config.toml
targets = ["first digit", "second digit", "third digit", "style"]
patch_size = [4, 4]
positions = "relative_bias"
pooling = "mean"
beta2 = 0.95
learning_rate = 0.0031
warmup_steps = 370
Rows from block 10 of a small image classifier, named by matrix and row number. Rows with one number belong to one neuron. Each number is 128 + 24 x the weight over its row's rms, rounded and kept within 0 to 255. All counts start at 0. Numbers have three digits each.
After each neuron's rows are labels from the 100 images, of 14848, where the neuron reaches its highest value: "responds to" is what is common among them; "lies over" is the class under the peak. Only what is clearly more common there than usual is listed. The data: seven-segment displays showing three digits. In brackets: how many of the 100.
# fc1: MLP up (model.blocks.10.mlp.fc1.weight, 512x128), inputs 0-127
# fc2: MLP down (model.blocks.10.mlp.fc2.weight, 128x512, transposed), outputs 0-127

fc1.216:104122127131089124107164120109132135157140137180114159120117133115138090112132179136093133143120122123093107124148149098149207148130139103161135105169117096124144139116103180146108139102094119153086143118139111135127100121125191160131124142153164135185102129139156104105134141123112146119103135070120111129103132114142146132147131136095140168108146078161156113127142133137105130128178
fc2.216:152130118145115103141136144101122127135158119144121126171166133144114106144168084144141184150096111137090147116064172107147094120130096140106139125139118106105124096096072120154171099137125142135193136120104164129121123178119143104112135172158122136084151114127141154123133107090161181105142147125129137149115107103127140106123095144128130140134133137102110152099100133152137156105097
responds to: the digit 4 (99); third digit: 4 (95)
lies over: screen (100)

fc1.391:077127140132127119062125124117132156119160152098146116115144123130114126142136140117118079105101139153113095124128176109125102082116145092119104148122135129135131110149148114154147128096135158136144118141116150146159200129122137107166144096156155131159096103113113094081143159117151134112110127155170135142159135125088193141093126098157132142156123120140100152117128114060138134131159
fc2.391:183130100132141145167117120149117132128119117121125166132121118119141150144101122108146149156187123099133143156093081113131149169186134157158122127147126098080130166114154138104124129148106149123111168116158115128118106132147111109103109169087108132133164165142132160172113097149107184173133145119114135123099120144152102149162122125092157108106160131084136093138123149153124112115092
responds to: red glow (55); second digit: 3 (42); second digit: 8 (31)
lies over: screen (77)

fc1.323:135143136105139126175147131154142159075145089098140142114120146108152124106149129125120112125096141106154143147119097167117137107127128187115110138138126113078134165146141119152145129144108199179125158154067117133126122152098154136138117161120156174121133082150148125148136127153143118102127129125114098110149186091111150168122119119108168118140126131076124086124157100137135150132119
fc2.323:117147151153117164094138086140163127095161189132175141126127120132133098114125118117118123121117153152136125131157120164151141106088094152152116149139140107118164153146130121130090135140117157119105145118123099147170145156128141134154128132108144069159164092109091116219150169109120150119116142115125151120137142125170142149104153121135121104082131120146173144139152147106150107103097
responds to: dark on pale (47); third digit: 6 (40)
lies over: screen (89)

fc1.373:112124131133139137142131114165120155162148104151075140124121099151119161113132146115124137120150174181091097127157178158155090147116105139166146122147149154105115132135120142117137139124129155120104128172104151152113119078086129133102097065064135082108114141143211100138123136146133136124154121159148146123133121151161149152137148115131132163119139116117109106101145126165116131135115
fc2.373:129156108127098161128134123104150068113160132107151093132137162137136097132093110130113141159131111120155142155073133115096148134141121109130118087106100145101168120151139147143123119162102117155126136086124119127154155191134135133168134188166120143148135141171084166115141117095118092111074166110094127114165169125120128123112122156147118079165131122130135149105123142111127111118127
responds to: dark on pale (48); third digit: 4 (35)
lies over: screen (82)

fc1.353:098103094054122140117145138131108112112114163092125140154152118143134082113119099117115098123205167096125134152098107164124096119119108121099116107128136116145150101122160110114142128128135125123103107097158084138164092141132078131121046127146094114119098126091151116110131106121129143083113112121154144131101165148141149151123136104088149149113116147102105143115117124142152134113122
fc2.353:149167150176131146143158116150122152161139132099163121122130126126141164095119158149126116114085077193158141117138123084122136135164103145154167118094123121130090108129150105122123098084121124123138093151131158147095132134108165093094153117111129086136178138182062132113108127129131125155118103108116134112136102112116146149104119160127101103112148090120138138138116139114092131115093
responds to: dark on pale (77); the digit 5 (74); third digit: 5 (65)
lies over: screen (90)

fc1.76:154147129139137141137109107162123159129109099129148145112123111154089122109122079149159146089133149151186121132122163170100118099146122173107124133115113163113144102107163118108139120171139140100123135117132150148116161173111069121104117123098117124154116163173084109138104106129140087177143108153098143098160091119132112130131140077153147093132117174133143131138087111129131119159145
fc2.76:101113125130133118129169158111139109147152128142063141165134136081162116152113161113093126153122111111087139116139104125163133137123110115139115141181105115118112161181094131160107130119108094151115124141095121128111110119158175130151152132163139145110125091086159132107140144112105180086112139095142130150107141134117141097101107151122157179085131087126154137105165133118112099101101
responds to: dark on pale (62); second digit: 8 (38); third digit: 7 (25)
lies over: screen (75)

fc1.47:085136064149173154082163167110115120121153151139109138097138133123137179096116128137098140169122133132121112080131140137125121099098136124142128128124159113146114132091110134108076136111150178127092132159154131168123112157099110136104125121133135093140079129112159137138137126106148163089171104117149154169176122143155124183139128106119131133090123140147126090144135096122138103142123
fc2.47:165089141114121121173096121152154125137120124160127132151126139129103079150084133090150083079097105135082149162154104123104128142156138109096080095138127173118145130137135104127139119129109093151182122114123106147127128108123116103136114175128135144132160158147106157098118122163109120123118155156168099162131146106148137136133104145146136113166132121086159163124108189128141166125154
responds to: red glow (51); third digit: 2 (46); style: dark on pale (35); second digit: 5 (31)
lies over: screen (96)

fc1.197:093100158173057128148140148157120137089193123081127125151128145133085135166133116153119139175151131153106144139136140140098110164131112184162152105114134123156126122108138116078132162116103167142111129171120135146114119141128079148133109130143124112153131148122116124097093126103143130136130082140094118145103133126129155154076084157172141115141153150134120110124114137147148120149138
fc2.197:149134112105177134116150139096112092141092141176128144113122125141126129070120158068148115076099116105149159129110111158146094133179106141126074115123122138102078137136108122171111097117172102113148177123174139098144121147128115120108139120126146133135117103119109145141132143169112123109168147146166122104148086111115108119158146099107089154137124146119158114119155137109109105108124
responds to: dark on pale (39); first digit: 2 (39); first digit: 7 (36)
lies over: screen (94)